{
  "conditioning": "none",
  "arch": "uvit",
  "init": "orthogonal",
  "beta1": 0.9,
  "batch_size": 256
}
Rows from block 2 of a small image flow-matching model, named by matrix and row number. Rows with one number belong to one neuron. Each number is 500 + 40 x the weight over its row's rms, rounded and kept within 0 to 999. All counts start at 0. Numbers have three digits each.
After each neuron's rows are labels from the 100 images, of 14848 (inputs lightly noised), where the neuron reaches its largest size: "strongest on" is what is common among them. Only what is clearly more common there than usual is listed. The data: procedural textures in two colours, tilted and lit. In brackets: how many of the 100.
# gate: MLP gate (model.blocks.2.mlp.gate.weight, 672x256), inputs 86-171
# fc1: MLP up (model.blocks.2.mlp.fc1.weight, 672x256), inputs 86-171
# fc2: MLP down (model.blocks.2.mlp.fc2.weight, 256x672, transposed), outputs 86-171

gate.360:434468506520489446481524479586517538394528468521519465526484494439516417459518464497498553488528542476519461540484554458497508497505509503536512487515495506608475460515477489527477497533482438480557455510485480522524510474463497449474508499559537544506480446
fc1.360:483478478489482549458499531525536513541550487565487469494510461456545508474433562519543519446486499529525486483541472534441545495475503505450498482507542508456499513543566481497561500476511492477517574474473576508444571493528512467555558491542438456485554503
fc2.360:449508485603504501422550490509494540455491517545474494526481528504451446426556553501517524496497521535548463516483539487516474493537448529509545570509545486542514520460476559517554559512494517507487506559498480477459456401483494442480547507502498495484462501
strongest on: teal (72); blue (60); black (46); pattern colour: teal (41)

gate.180:458548538529524428460453562472425566492479476501480507511437529524509505495476529480497472461473501480524422448516557519465512455430539493476439482411483536505489524525523475530529535510533515521561504533491506486547528567558527448473507479456515477544584458
fc1.180:523498500407540466495527530449512500531552548543492501486518509541455522539495513468429555494503509504542567488477507438498417464469510557551531530559486572461556523519478509531477520543463508513536521391486459510467492443495453468476550462486516541463459508
fc2.180:517477483491564447479511523470533485465464492510554508489484542454472526463480482474503483495434440492466561535527436393508514584506559479485554557566555477524488533513466555430461543502493458490526550522469540551549600482449490527527434519553530450512480490
strongest on: teal (77); black (46); ground colour: teal (42); pattern colour: teal (35)

gate.564:437474522500447512497543519577502557537533503566536482549516500444518604478465477497526534510526384545485480533499500507568507479521490528486540523519475513527469473506443475548495539442514497494506407475439449516465496450562479525514509474443466482561538517
fc1.564:479522535559508500496600504461508473601529541520433535497408514507472514440480507495543465466539488464505423484492463512500426501398442541472522474496475466474568487482446494479583428479499484474504488443449454514480526440531554507533512493451495495491550492
fc2.564:533522496531486488494511535446524528493532477460505534441434562507506477544544570484439505476489556543475457512500482482550482476599496489392442446501459434571509520506604566507513534494494558521505519538449517504536449516476513517500566480429543458511510560
strongest on: orange (70); ground colour: orange (58); yellow (36)

gate.444:434447479487580447551511544567491432518495468565555509452526526456503419552490498456504473513500493481486450525484545448547594428473572540470524498466511549569485514548517528473467492442484443542499487482513582450471513482458453436467478475543496556570522501
fc1.444:510468485534497484525487560559523454544563500497536506523533543517517456492527504569477447437585520449480471482479488546448507418552458466431590536487581535547439476473482500474521491519535532452545494489410590476466500525493520520485456522576487529487485476
fc2.444:506454508464551523475526573534521481533511529473432451510504479529554555379539484528512561488508492535509496431455496434509466494393474468587501494515521491494506505526463469564524561505487496525410501430472527531608548556554430483463500449511446531502469482
strongest on: white (100); ground colour: white (85); yellow (41); pattern colour: yellow (29)

gate.287:441509488455532509406512502501564506503485472521480579443458481521484444429437525537493487558488518498513510506536475519550429429469572509448478576428516536480529504515468475474539459438503459509460461517461476475424506483489483453545456529475465426541537477
fc1.287:504551494548460568447529527576509444475476435462503577485544442477493488475511563480493437501457434468520562477504409493511497444410534476456576464470525476439525437459467448495536486487495475470474463443523511500533524488495501464513511465462514559464520518
fc2.287:466514448499479491560488599500570482513499496474450446525550528493504603538532514555560527520556489427557531476499480485533528501513489464491400497423484474492500496508507576522453504406528466504421511555545545374461528501507523486494512518591448532490550549
strongest on: pink (99); ground colour: pink (55); pattern colour: pink (44)

gate.436:535495573505488506526478568520450433514492405458492448545503474506496492507481440396530505478484477461411419548561515480545500464438461511550460484528491505486419465537520475471477479444515409501501450492574536514559517490455480457481479500563497459513467532
fc1.436:514473575510553533509466501494489449477478479469493515549502492554507534543454490507537481495483448503433493506537587518545499442489465474524512482513453518465468443540523455510480457446510463581442515533530540512560473457504455503487455497517503509519463451
fc2.436:477460468492478466531531389496523539543518537492550497516483499532524447478523536492548514543583489493543511520540535471520481456466525474486477446465560438516570476465423517557568539471490559474496490445518455486460560498465512482429508481509454395468468502
strongest on: red (93); orange (80); ground colour: red (64); pattern colour: orange (50)

gate.290:539479546568567543445467445570519478535552498531516482476514464438441485488567507505421501470512521543501546464475483533497556430483502452483466509485523425450470501462551538504491502481493497555450436515448550511507459509491496474486550534546513429462483537
fc1.290:530412507564451525473489509486474445551532509532449380558515420469446493456541473512453583502509466504484519575446478468489550486503495509497497459502547508472493453469560587475497530558495519516443502482437488481460556484434480490537465572509485541493465479
fc2.290:443468542490450487502465468518456482552517454547496547489471465540569572488509501518568474472523483491519524480409438533501484520510505505476484417475418565487478479522484438422575438528590528471501520508464448427522524512569502505499530546557465538435496434
strongest on: yellow (97); ground colour: yellow (66); orange (61); pattern colour: orange (33)

gate.420:484534513538411433481483470494516515470503452564498439540519446505488498510475432455526506461454514535429548533527521462458502477524490488559496506523560491455518491482458480533561525530531455496510484499501497410554446476511549454403528456544546472473480497
fc1.420:514480545532474605542517558440466540481496550474524514532536484531543504415520434516458496534570418563581533524473422522535522588502523467498559493522444538419454499533505551532459519451484531412482523472533541557440507507532446481484485462478449505492504501
fc2.420:502479459510445480506464524512531579504526503477468435517518453505425485484524493444476561588489495425546487503476412463475489548503518515522555459510482570443453532472464490514467478483398470431535471497569473505562452501432441509469494495473479481497527442
strongest on: blue (91); purple (58); ground colour: blue (54); pattern colour: blue (37)

gate.347:499541509475523527478489485482492504483557598510544381429474548526525463460464549461558531508486561564540495514523451479590539462530536465513470437552449449530485532455458483514499451438525560504507465485480490521502497497541485476558480570500454473584491584
fc1.347:471447457501444480493547609536545487490453429459434551514460466572524487488541502521455441500529499493495483468494485480414498544496484520432540540442535522486530512530578472471472562487426477497531498555573501528491496519518440519505508479461515425417523438
fc2.347:448497453550512525510494463479475564511470454508455556481497519503523477489480511450590465533465569539464432498484519463412434517479534486511533500488500431530569542562510492520524489440418458449517477465485423521489516475492555531503536499471459490476514546
strongest on: pink (71); red (65); ground colour: pink (54); pattern colour: red (37)

gate.22:436529536410514450543560517512514472507453475493466448455525529577491531527515489549503582493557541509420487590468441430464507540472528532484497500532529510542551574577517457501501497486438577470466524522452512538455535423537463451470546500444493514457442511
fc1.22:429560468507493471455527446564466543530482434559541482504560467562507563440463484486538443498553461492555487534484505554490444556519515503545495476467498549498540497535483544521494549530535523538417473441486536558527479438485509404475579493469495504476547588
fc2.22:524458488476546481486437548469546536475471483503472467399533449503577502489475505497566454537489481500443490524563444475491496479458460509437486457508489462435456482524538501458487545476415510533500440516488436466484469483429457451522511466559501520484466489
strongest on: yellow (100); ground colour: yellow (63); pattern colour: yellow (37)

gate.314:518511471492507442558475503523519468515493510489441489571465428482493441500449522498445521467512548486457502472529464529520579512417494492521497528525539564495501570525443477505455426453461516550473507400586513456519586528505492492519437448510449464506539452
fc1.314:459501420503432455538552519523522450475458468463538441517452473576543482503481550493425528504514416591499547535518511462494514534509511456581550482542519453543601515476481486524507578541539474510483520479528521521499457466541523494460477508513547511499438456
fc2.314:494497493571485517509512478540520464474519485456537515501464484474504474543462536512534535562470565393407507489515490476495601432612567509537468435513494449541470484480567456488481475471465478453537484491516478498500583533462494510516444557482503489492562466
strongest on: red (100); ground colour: red (74); pattern colour: red (26)

gate.565:434533536531519510499488425494518600517473520623447480531466457450419438560502470498499462514485494505498568442527476519479514575536513532451543493461549520470490419483471537486527521484454560503479497498514569513571517472491459458514446556489498432558475478
fc1.565:532516529438503474472510547518465478520547528475553490476533512609528547465496623504530503478551498575431420597500543500499486460526522507527490499496520519532486580483511530505481515511476506490542530521481473487456454513523573498529503529457466453439471541
fc2.565:492563586455512486532507448538575556534511507506453539497517495544509458550517526511484522518529477480562510499475507558493506510459506557522505521480527510511536545512508564491495585502516571500518571482426554476500529472518509510462498611441486559462538458
strongest on: yellow (93); ground colour: yellow (69)

gate.210:526512532463463476411472493510525509523530527511509468450505461539488523484466529486468498489541418493474485514440507482564485490569496553474498529425460499493528470552523515513556540532522539585496474563422483496420523465500535466489508455439479525472463524
fc1.210:497489527487518514554550465473449553527426526527531479495513523523471587537474455519457536550491493549491457533502502503426467546481496469489513461556502604509492493491492415497459510502457464426502511475465500543529518476562630433455538484496575572510547453
fc2.210:561465458539459552489481422487471536508451504531471531446517584509450501495520513513455503517540461511530572587502463454534474443525488430524499542547537472440512458488506436488476521445452466504411467508448552480536504521439429481464535520510471544506489558
strongest on: yellow (97); ground colour: yellow (58); pattern colour: yellow (39); orange (36)

gate.480:485499496473460551549518517587488470501541502561457454432576540459485516516429520492504427491526392496506504440400528558499552570516492479462528518485527438492525516456523572478470492441489508437517464588541498519468522570460484517541472533489512587514474477
fc1.480:472519500462431487547521491534533548513565504513463465483613523479495531576470528502471470513538452483499516439438540512470561546559539503469509546482584505489531503498588522495449552455533542475503514542570505503475495531517485557484489526498548543556505494
fc2.480:446462515533544547462430542478412558445466535520520464476443479490500459524473500504534544461482468551510488571535487519596516486470574515460543446502514429524551449481455487494614493483505542458477465436483450536458428472459503442493564489548440501489479537
strongest on: purple (46); pattern colour: purple (29); ground colour: black (27)

gate.235:578495546557547485578460525451483518466460460534505488450555442485502476440522455530418497546513488535515543473463494586478459541524545449548547503456486531430464457540474561463443591416481433552479514511489497564469451503517467455475483489544477505497458466
fc1.235:553525528475494565528475553514481510466470529486549535461537524427511510552514456611492504496412509424439566488481451534504551561565522493561581505532487478519507467445521384473478529484490478511558565573481490511494552487461521493464453484546578519558489451
fc2.235:522469515449470514479484468556503558482446445516594518545542466469454498552428464459503527548494550431439557517508488491438552495489465494491473485541494545512439424464437494548464435466464478518533550497556417470559487530438505496506480443541506502483524507
strongest on: black (69); ground colour: black (49); green (45); pattern colour: green (25)

gate.649:420482496523477526560434502430434473469476483473584465504529517575421489483501497452481482552444497533625532464470503456490508494526536529463510500514498509477554512467483491496547468501512491494532503422459520466491470438576439542401525480529460450511480445
fc1.649:503510473530515493447497499558534513563567536535472511424469514523528525453493477542512454443540477471444471515568454523538463475473487507505514494486510538559409535536518496467506498430516496426445433550475472547483536515499594438555525535386489479492536548
fc2.649:462469525551485539491477436491471543514516445521445505452542462454518526540516556510570471544461506505583474461471509561471511485526485501451515503419471401500589451515497543526550456527452581530494496516497490436472462510534446564457535443521472523538481487
strongest on: white (87); ground colour: white (60); purple (37); pattern colour: white (27)

gate.423:514433533498450477458496487449556500504510493510498465526482547522540500507500529522557517525546452524528506483518475529511523470443462536489447510495497451507488466456481566542512514515478456461415530553548495509481495446483636538526461420536497400460500527
fc1.423:470492517459470530537456471476466536435441544549504531545501470529457533507512505488467500465593516536569483544483479470445458513537468484440576425554492529513534539548501509559446479507510428438481480498497518555502493564589479515560462494513522491528528434
fc2.423:461497472549462570503556460480426512493490544467468494549513374501505512526495568447439439505493481548518536476514493499608473506437533486557479522499475503523614456492493485502524493467534486529497428521565470519514587456572480466543516524477430574527497491
strongest on: yellow (82); crumpled (68); ground colour: yellow (45); pattern colour: yellow (37)

gate.305:487470515508598590527455509563510428450508427471474504552538548524481583486482508471518474486489456510587545508503549533477561516538507473531533453493532578492473549464481507536542503489532429592534527484473512407483489503459432526506566438578480562507525554
fc1.305:472527475515512490497466477534534531493480444486478518502590522504519566467547506474514465534544480513568502549534551512495477452554550545567506506495540526487479523511472433550462499532556417601482525402466486441484414491462466498529586455517395539513586517
fc2.305:513486476482501524504555501537475444480590552544512527558536459555472528505457508566456461489492489483416506580506408543524437518550524495449414550506526480516483535476532528403569478502491528455563489525472506505496555511527504558489517548513522509542457399
strongest on: black (97); red (75); ground colour: black (70); pattern colour: red (50)

gate.518:513482446480515479538525520495475508478484474487469531501514549495433481508574493457468523472480566409559478438540466445505532436436469508419489497509376498469505530510516525464517469510554453480531546474483444540544520540560530435566457487449471523484488500
fc1.518:557511538530510546457478484496523481539410508452572549542510397466530539476452503496531476569465466540467498503495507501536477520503484489558532433563501523549511480477468455506506536498484524469508530503521596452484520445492433560436520522582500513439512526
fc2.518:538456533534488505490541410502439538478564516525514535450443552486524545514543453490540466544539459586551525609430475480542522511544438543471508466477514518557449520503568550465573518455511527478445484490472469472506521501529449461467508452504515521464507556
strongest on: orange (81); ground colour: orange (64); pattern colour: teal (30)

gate.292:457513510529503431465528485574558463535470546545497446469450506481438505417520513519493484576472530530547476488493549478448477485456481542441535536585484461483507573524460551564504509485614512471483501513517514541472546474471526424487567499446545439464466457
fc1.292:444500544599518445520500497555504421547553501462479528463462486497468517476520478557459480520467519509552549535447528498484531526438459545530526501469475484484512521520429510495491502458587532509484519443475523588532561456465500471478583474460487541504531530
fc2.292:558412493391462539507479549427537556530503425517519475498545506464531469501484502474503538443441494486500504511603497498523507487508482499541473550506478433545505515489557518522461391497426555541572517546432525439523500559498477558516434510455530514486475453
strongest on: brown (54); teal (35); ground colour: brown (32)

gate.451:518486509506586510468520540521478455554565485518485519452456491535470512493491557501557515456513558522512521531487534484505490480566504483465460538509490514494498454525482467485525420539482499538576427485426513485526512521544505583543514525480486473546579478
fc1.451:543506464555506540464532489423490502481466446489539542543539461469459465529500461475494501458458485442505520436561476502459484457492508523583465517555493474500464504499488508520402455488477455515503579540490454507520505501509469454496482509503516471485535488
fc2.451:432462541595523557489528530491503498473486539559555487527483584512497491541514470550503497470523515455554576566484454462520490493447512467487472489523541518533420499482504475535503443438461469453509495388436521468444516512522508508504482539555500574507559503
strongest on: pink (58); red (52); ground colour: pink (36); ground colour: red (34)

gate.21:480476517542495467496490582518560456489522457472517435422454508460582475476534470473417469514503461521523466565453510466515556455417505488544475514479468475464536494497458573465449505517529503554526560458474525504458543552426475569457523430527495549520504541
fc1.21:532485506436448476518518518472517498485507472491539521406479507503505498609472550533467505553513456488549544494520465451529493500483537486492494516512553473439599514458498492533511559502559482556471481438499478493468561533533514459454349499597607537514505570
fc2.21:527552467563518493559467418505532519498425526496513507564541408552478568505483510463466481454536520467475517487473504535441475423518513474478469537438517491448514446523541432424464497500482447453490448504532527504609445435435498525472504543503522478522585546
strongest on: yellow (95); white (90); ground colour: yellow (57); pattern colour: white (47)

gate.604:559522507489531489510499535464489559485481541445504479528549510509519449451564442448480440495453483555482555486502500477564516560430492488506524514489467504503568495470518578466520551541482545535510590447561502477515571536573545553514538504449517494586487440
fc1.604:477485489447462506446469438465531478542496452513511462488452525492454557478418438532532508549531455517509515526501539547542500482568496481514481471479532525545522477522544470526523499475492455499451534565443504513480478497606511485526474577468531472444556496
fc2.604:452508459508469532483459459546522534546551459509502486431492538485512449557509540436549508559528439545506584481482546427562554505432478490524578479525553438545520528510597571498530528450538523505538498526462491544592481496544513444446476502495482421504471500
strongest on: white (67); teal (45); ground colour: white (44); ground colour: teal (32)

gate.48:579584468450459429487516446547447487518397536450500467505496404491498548511555467481492446534486564520515475446551534492511502525551444524553418453515533463436587495571463420522551585532453462559471453483542511503523504487541465529523514449496582448493496524
fc1.48:557450449496538520462556513475502509506522448449514459485423499494540554487525445512480450571559542542473457525543464514473522454482409492496524469563524459453508478461525502431477539472470487477410448559482551451591454601518469473459509474466564474505442487
fc2.48:500454429488528414545538440483484517464452531445570483441484500477468493510480409488525573548658493498507458461438528530393456475532474568470502468491541537506584525485495482515488452475575541494469537504538451463576491486494452489492548468457500535524493497
strongest on: red (100); ground colour: red (67); pattern colour: red (33)

gate.532:456488476528555522517473485525551552478504551576527458419517486532509457463482560486552481428553486554513502473501538493453503373411463482519452546442525520474539563479570627482452439545461520480492539499412472454482516564559504509458489442560497475466506561
fc1.532:521464467531485540594435484522499513581520510522474526558485540545423496541502519537512492437472541444464549404513504503457550469552509532511528540451512479534523508469508511593409471450516512425510547536444535451527518496478521496496517507457451449557490483
fc2.532:455463445470568500497412474416474582464485521498485580503473540488464541534464501524489502474533479526486486453508540533400488386450540514548509543542574522526519522469472482518450497485444479523530520565490479553539465490463537426557593480564507511437522503
strongest on: yellow (98); ground colour: yellow (64); pattern colour: yellow (34)

gate.588:456466557511488490486526508548484484534524397507512489474522514503541535496533520512491479474534520488487515554483560556507503419412523497522537555458510496520535518512530558504556548376548482513495421535524513501517541482416489512491500487436470570491509548
fc1.588:466407500517500539488420507480498386473495515476471469504476538490493457425502423555551452511487575452483505448502429493510532450527541473482515541482536434524519488508465605528522493463468457495447486478556501498469485506488541579543475416579442503461423497
fc2.588:458471539488440508610562422527496522407428525570539473535444477438473413495529502503490442573528462520569438460528532423513505455490480547524530479560534485548480502497518476620503464463468518438496435499512470506455538450529434481498452465474465494480461475
strongest on: teal (100); ground colour: teal (71); white (47); pattern colour: teal (29)

gate.469:439513565404471504520505582516490566531456502509527538506538454495481539517483531501505432524499477563512591523489500532443492472533488534556550496506499427477499525542424478493469518508482540478469508505491483546532501520530522482455472472428534477472460439
fc1.469:489563431525518559510433473484443517551463562575487549527530442541434471478466510532558551495533515540497493501487483453490487482501503509516502506525482554460529514482437563527536479448545508472467578530446482530561549499524580449498560484442505500518537541
fc2.469:492532499563519554456484469526462472521478483509553463510494506488416483542459556502493564509412538435447541477464514510433504476560538469527472478486466505538501450488465456507520429569452501522500504486549404495521534451476508499474481495482541513503483469
strongest on: coarse scale (65); yellow (57); white (47); ground colour: yellow (34)

gate.134:516559480490545546488364448504488494481475498488429503516538452441540554502499534426471525560470527491507489526511552451467524482518469464558525483581499509481567513464453463499432475543423445564438501435525463436593507505523496447513460500573519599515511547
fc1.134:492492466539545507477434511497487512453523464465459555512484462512523547497498537470526472561530510478510434546541553484524538508479507534504519570430542511436474469483502434451484456496480483565554491493514533450504484535474471451486540480557462475494487511
fc2.134:523534523472555495488526467446445495487466563569500542443542447535460497505496439547429456543554464525494519621517556516540499493519473549466525515487460524510534481490476535503524486522522465579390482480434550517447489486483511523503467500508558528533445505
strongest on: blue (100); ground colour: blue (62); black (41); pattern colour: blue (38)

gate.575:463529520567565484502477497447544497528577468534594478483480525547486481488509502562504419546495496518459485540450503544488638523493479513541490549507452528568450534474503523471447479474441504448514529511527592542427549569537407478493443560524544585569496422
fc1.575:519504556499513506581457536550522488493442480487495460480530542457557526573475446523488534451562521470477465553467545459503465508397520405457491522489446608477584484464453480506528486545516554508519416536509446441530471492482522516470496404515547492495471578
fc2.575:468514529427475505476507519579494462467567493497521458483502511514581501499455460551439518470507504499502555482511471494476551460510555471424483503539531412483538519497484559522459371376499449459466516479479540548480448525509508428531482470522502540540500543
strongest on: pink (88); white (85); ground colour: white (53); pattern colour: pink (47)

gate.271:557501504474463480514477527489530482454494469493545525514521525600591433493557520462468517534494544541440507553524436503520519506509502489540520494532537404519529524504483520503482601555527500506480502485506514428475473549458466547413456474535510479574494464
fc1.271:474520523541530479427505449580496508534556444528529481497458522453460561501453558517567507462428461458534525492502564514527475452483505506514500529454443502528427451488517552466519446505537485506521505489396466529515502490565551486458550552455542527469498519
fc2.271:490404509491412489516515468521510517442531523520437490462492520481519462491459572486438503530472495554526475552529541450528535548532421508486497550557488497498535595494512555455499492503540476501472457556479557531492499575526469433413491579494473494527448546
strongest on: white (100); ground colour: white (79); pattern colour: pink (25)

gate.497:491448491496473528541540481515531582489519432501487592448495541489509509471533510533562540458481511460442495462531500464418422511544491528511451508509472511517424449550502506524512481476544514509464492512463478470523470529489499521556496431519500467416503596
fc1.497:493477463477501523517515466520506592450537463492494522451569485500457559493464524552510510560493510471471523446507492452461452483584541579489525507543492515499438482543506503469629494500535508537513573500484512518568475545478516465554443474493515454444457539
fc2.497:470540538460450507473516485504523459554480431534504520548579425496498567540429531576436475473570452427503491521496507541538475516478506480512511510536501500540442558501458484463449465518531419555533557474559532503533477510465466449475507536512568430452523451
strongest on: green (87); crumpled (73); ground colour: green (48); yellow (40)

gate.37:579507485501583494513520558572451510435497523480506508513535479561561510542465441503572460481538517437566448502484521491488506484455483581509482468550523516537552504445583589488552570468471494491417479525570521511543491471476499525462578489498415556457465502
fc1.37:569454534476488511501499527513407581517562518479489568464487478511459518505476487470517496480523438549430512560450478541525513466451461516524466539499459532469489480474510537444550576485488511546604475488508603557489531490499531501563500473490455451486513510
fc2.37:470513581543494412490457519469525417522500512502514518478472516456546458420525517498453472494447557499521511488456442579445535502496478504511509477515525545495463572530525546489550497502476508499495551482518510502533530475465546436525507475464499452461423540
strongest on: black (64); ground colour: black (38); orange (36); pattern colour: black (26)

gate.384:496486520513485443485410488488494465544504524486548505446537448529501510484526530522427506513495539514513451591494530494410533502487507387460541546523519533584546518486513491557496491578483446520522495486517560452474412461520521523509502371473510499470584537
fc1.384:508530536470514526487547475595553550460484454512434491537562509511501562443484463451604435474516512568464558454530531508578449517532505473495393471473501466465495523502507542501411539441539523468458541483512526515569548522471427455529489557518485462471460461
fc2.384:575513555524531565508497444495463468497456458507488494440547448491449453464439441541492488483496477505508542428607501503505475508504534472514474511520514480494492501516480519573459541492437524511473541478518458552557505472429539590478443448498498450532481583
strongest on: teal (50); green (42); ground colour: green (29); pattern colour: teal (26)

gate.303:475475520441530552535542490534476540538484512490533482424468510490511498508510542540523543508423440557553507480496506500459480541570505536478455542449502429471496552534540555509522496449414557471494483523551394567503479519389492485523430578442504485533461477
fc1.303:521450474480524493528534450548494489483434487500511497487530497466571559508462554486517446515450495500515557497501568486472519528578502519545486511488541493544517517473541470539464465474496505553532499550538450494560481507448446475481456525474513513520511452
fc2.303:508496472494509378490443479472520453474503433511478504480546492467519474532423541492485574503504407483441391455474508459547533538470607461552550437479496408473448490459481503441490546510544465556508536440525443511542441523460542492485504465471469531440501520
strongest on: purple (100); blue (63); pattern colour: purple (50); ground colour: purple (50)

gate.247:452466559502515520496547468500511463548494463529528526541529576496594504433452509491518469536460446447533478569538536491517471536498514461429514405517484419422430587566483494511493471479484559493465507422478514531495487513497469497497490498515551574490547550
fc1.247:530494479447518463391488470491426482532472502508465482457518466535563477457522461476499572489522609486488435463519502506510465468462505474546453528490505468517564499501461519528499432461516435516452530523546445507529469476526502454491577529493482415474511452
fc2.247:511513464496543476519468496506550487496563466504393440505565484500512458491494444480546498506539547401526501552538531555511503522533486492464498508487532486457508504476525510457561516456523405468498493490459526491562486505478471490561504519505539492573548441
strongest on: white (100); ground colour: white (58); pattern colour: white (42); green (37)

gate.568:551521477496489535495545476512468416532567529502513451563502533544489460411464511496544513522461474443536424481480547534508556511482526486466495449477497526571466501455475525529418494563504440493492517503518478418540508572524451535491483504462486497514555474
fc1.568:514497485514452498487491491506582487521538520453503512570427526458512506459425451502597495504478477460564486460530468492509542467474515572505474484471487478537416488561473475527517488493528468513476453463563533467491456498555416517532505488432482528457535449
fc2.568:501528509546481549432556498469494588544494487483533506509508521515496559545507432471531530460431570489484399482500503565415510491510414476484456567431448491509558519575468393532502514506505435566486493489567481464447527476452464452532518521496484515476482504
strongest on: white (100); ground colour: white (63); pattern colour: white (37)

gate.72:508448494479473523497533513486486490505459520510472454435494486513553483466508560507404489422517451544522548419427459479541506520456544536480491539500493494458583627462485431533529492494583479506527545500456514537466601491487426479507526432492509460553534424
fc1.72:427498538452472551508525538510503420505501522497423498505472516535507546459494515449629590506490517571538512510525525505461562484452482488493429506486547479507502494533520552466573504510465507434467521499559558508500449592503535500456498453502491516568555494
fc2.72:545559502539533497545449517501503505441516479529489495486481545502558511445527533541532460538523456600495431500518568536512502486530434457462496448463565511453542499527516553494552567519573456419536509476539524545451466515500462472499517550455510500568485481
strongest on: purple (80); crumpled (71); ground colour: purple (47); pink (43)

gate.346:514527569515489501543471574421461538504485457560553550498519481495490549466503432498476474513518469504447519505464526519455513492538523500427456497439430511463522468530539524539460525535552524536472525494468501585534513441461547534457513440431544546478412526
fc1.346:485499533490526507549477468481521519483463482546504461475538471501426481533480513555502519490432541482482501517440523494529450441555514513534477522489497516454497486509513476443486513522464507428497526594510431510471545515480537543536485434487503446475455539
fc2.346:470427473459537498517534397555566550453456516499473467528476527509488592484514531514492570503491521462443511494491533442473451466531531461510525448469514489469446465485475474511461527546456507437453439516519421437513499506510523501485478552556589495506557461
strongest on: red (47); teal (42); pattern colour: teal (29); ground colour: red (28)

gate.428:560513512479470442434608527459520508485478537540558438537531500480426487519486523540524521476491569542522527515532518558527539526547511525524457486512462534432496479549457539504464472479465477489456564500568521524520488451519485515548511488497590463537580533
fc1.428:533508492533535567565448466536516520476527427490479526557462550462553495502531475437510519490456448411513466459523501488460464471459533490488518535488536511532477496410485488507491525547529596515547461489489527546468455538533448487466475534473399473449457554
fc2.428:502490568570491592498493529431496498492431477551561524527481451510496457585495514528556485530481511514503461508524422479512419565462529521458513495500486461515529406481573492550440475477475526439524488491498528558550450413488492526483456479465477450534511447
strongest on: red (100); ground colour: red (68); coarse scale (65); pattern colour: red (32)

gate.201:501469520526476496410450525462531423490481486451584518528487514559527540482470518474533510551482470605494538538481523496526565552516487499539521430504482423590531527509460506536493445508478473502514500592561562514485500522505511473508572526507614467498481560
fc1.201:479571493459563493506556452529509594453512556540480498518500463452467452469569479521506477461516531432588488500550552498538473458477548488510514547523495522452462493518496474475543531510535491518489528444494513502505467500492483518464401482544441518472542431
fc2.201:484533535493544456434456518497498460486447494443548473552496462455550538553498424520464549529493476518478593511443464520525584491557475465535500470552448510514497497498493507530499420531463512492494531515507496531552495515530462468467561528534507485491545492
strongest on: green (90); teal (56); ground colour: green (56); pattern colour: green (34)

gate.29:493468588507490514539486532491432471474439473481419573520494489503539548429474464497483532535495533494470456537605466514531493506477538487496477523615531479537458526490577472458538447471538498470456448520496524511493464480518498479532480481478518478523481475
fc1.29:498503608514456475499526551448507526480524447478493469567488513508509504478518467504561486509445529478453491487574520516561477486477483467549573568550475445495453392539564459411492530445430514523544463530445455508484467464523518507493468499527538475488439450
fc2.29:411522489547549506443574498525468544560568546534492462537479496462463548516469476499514420523469518541537593553530444554505516495487514498467445482507408472564467500505548466517524471485503580516452533489483467491499496536461481484490497538452545477489539461
strongest on: black (55); purple (51); pink (38); ground colour: purple (30)

gate.221:451517458572507520537427445491566467476480466570499557513458573546515488557515569514574384463513428508539547431503470505429536507470455522503537456478557500422492580511510476582501482462537456479540481434563529461420407540514528498469532453561542472548566567
fc1.221:474499504497451522437483569461543389510490507495513515488459569540502619417579598603519492519459510424494550449519489530545532513416530572517492486543526499503488498475535483541525544483501560524520507482566502536529493569433466450452558502553537529536528437
fc2.221:479478474441427465387446574507478479479589450503440486507547521456537543568468534618467492505417495442486526484558476536523467434525502492483423542475490493463483542540480560478559484467497491509515484514426481507464475486498533471487489534523560497474458486
strongest on: orange (57); purple (39); ground colour: orange (29); pattern colour: orange (28)

gate.542:499515483499464499490497498459602521411496545556505480443535452532490509516428451541481447520554473597556490505469498545431439518543490491412471494515450391460560525500510470547488475507491469484515491514469506510463483516550530548559492532511557517510478502
fc1.542:446504579554489457418520457475514468489592493528523554472572515479465525511487488491441430528466526462485492484496514519543445498529539521544515575475540543545483540538524471462530481546546562475515550476524500527436472549483538475506537462556477583568504462
fc2.542:468461460474476462523496618462482476526548525508428501554517640489538500501474516505512513421401481507556562415528501548532496540470490502444560555499494516454515478522557525481455463494555499484516563563466460554465480561533495488591445493531553446524542517
strongest on: teal (66); black (54); blue (38); ground colour: teal (37)

gate.330:488465546497521473506483468446476559547523494530474520490485509519525538442434491427528533460412484535469557424460551461466503540530533406435530474468433482486481440485482501501469494428458503488422490541472422527553424426530545489491509454479445434460457550
fc1.330:505437468493537534588485475507411506492563560553495521552537568494440511514460546470463468512493561485500488467435534501431485532622501478431472498485460541460550537566452466512425420454466504575544513535527464537481484500531516529472472469549501501551504487
fc2.330:538528461510483526457507476495501460517544437525526508490473454502478447490440453453508479493526431519394447567523482483575508554506525447575607465562446363548436423448494400494490483525487499484525516536530496487527523559463523483549463494487530536555537485
strongest on: purple (84); ground colour: purple (63)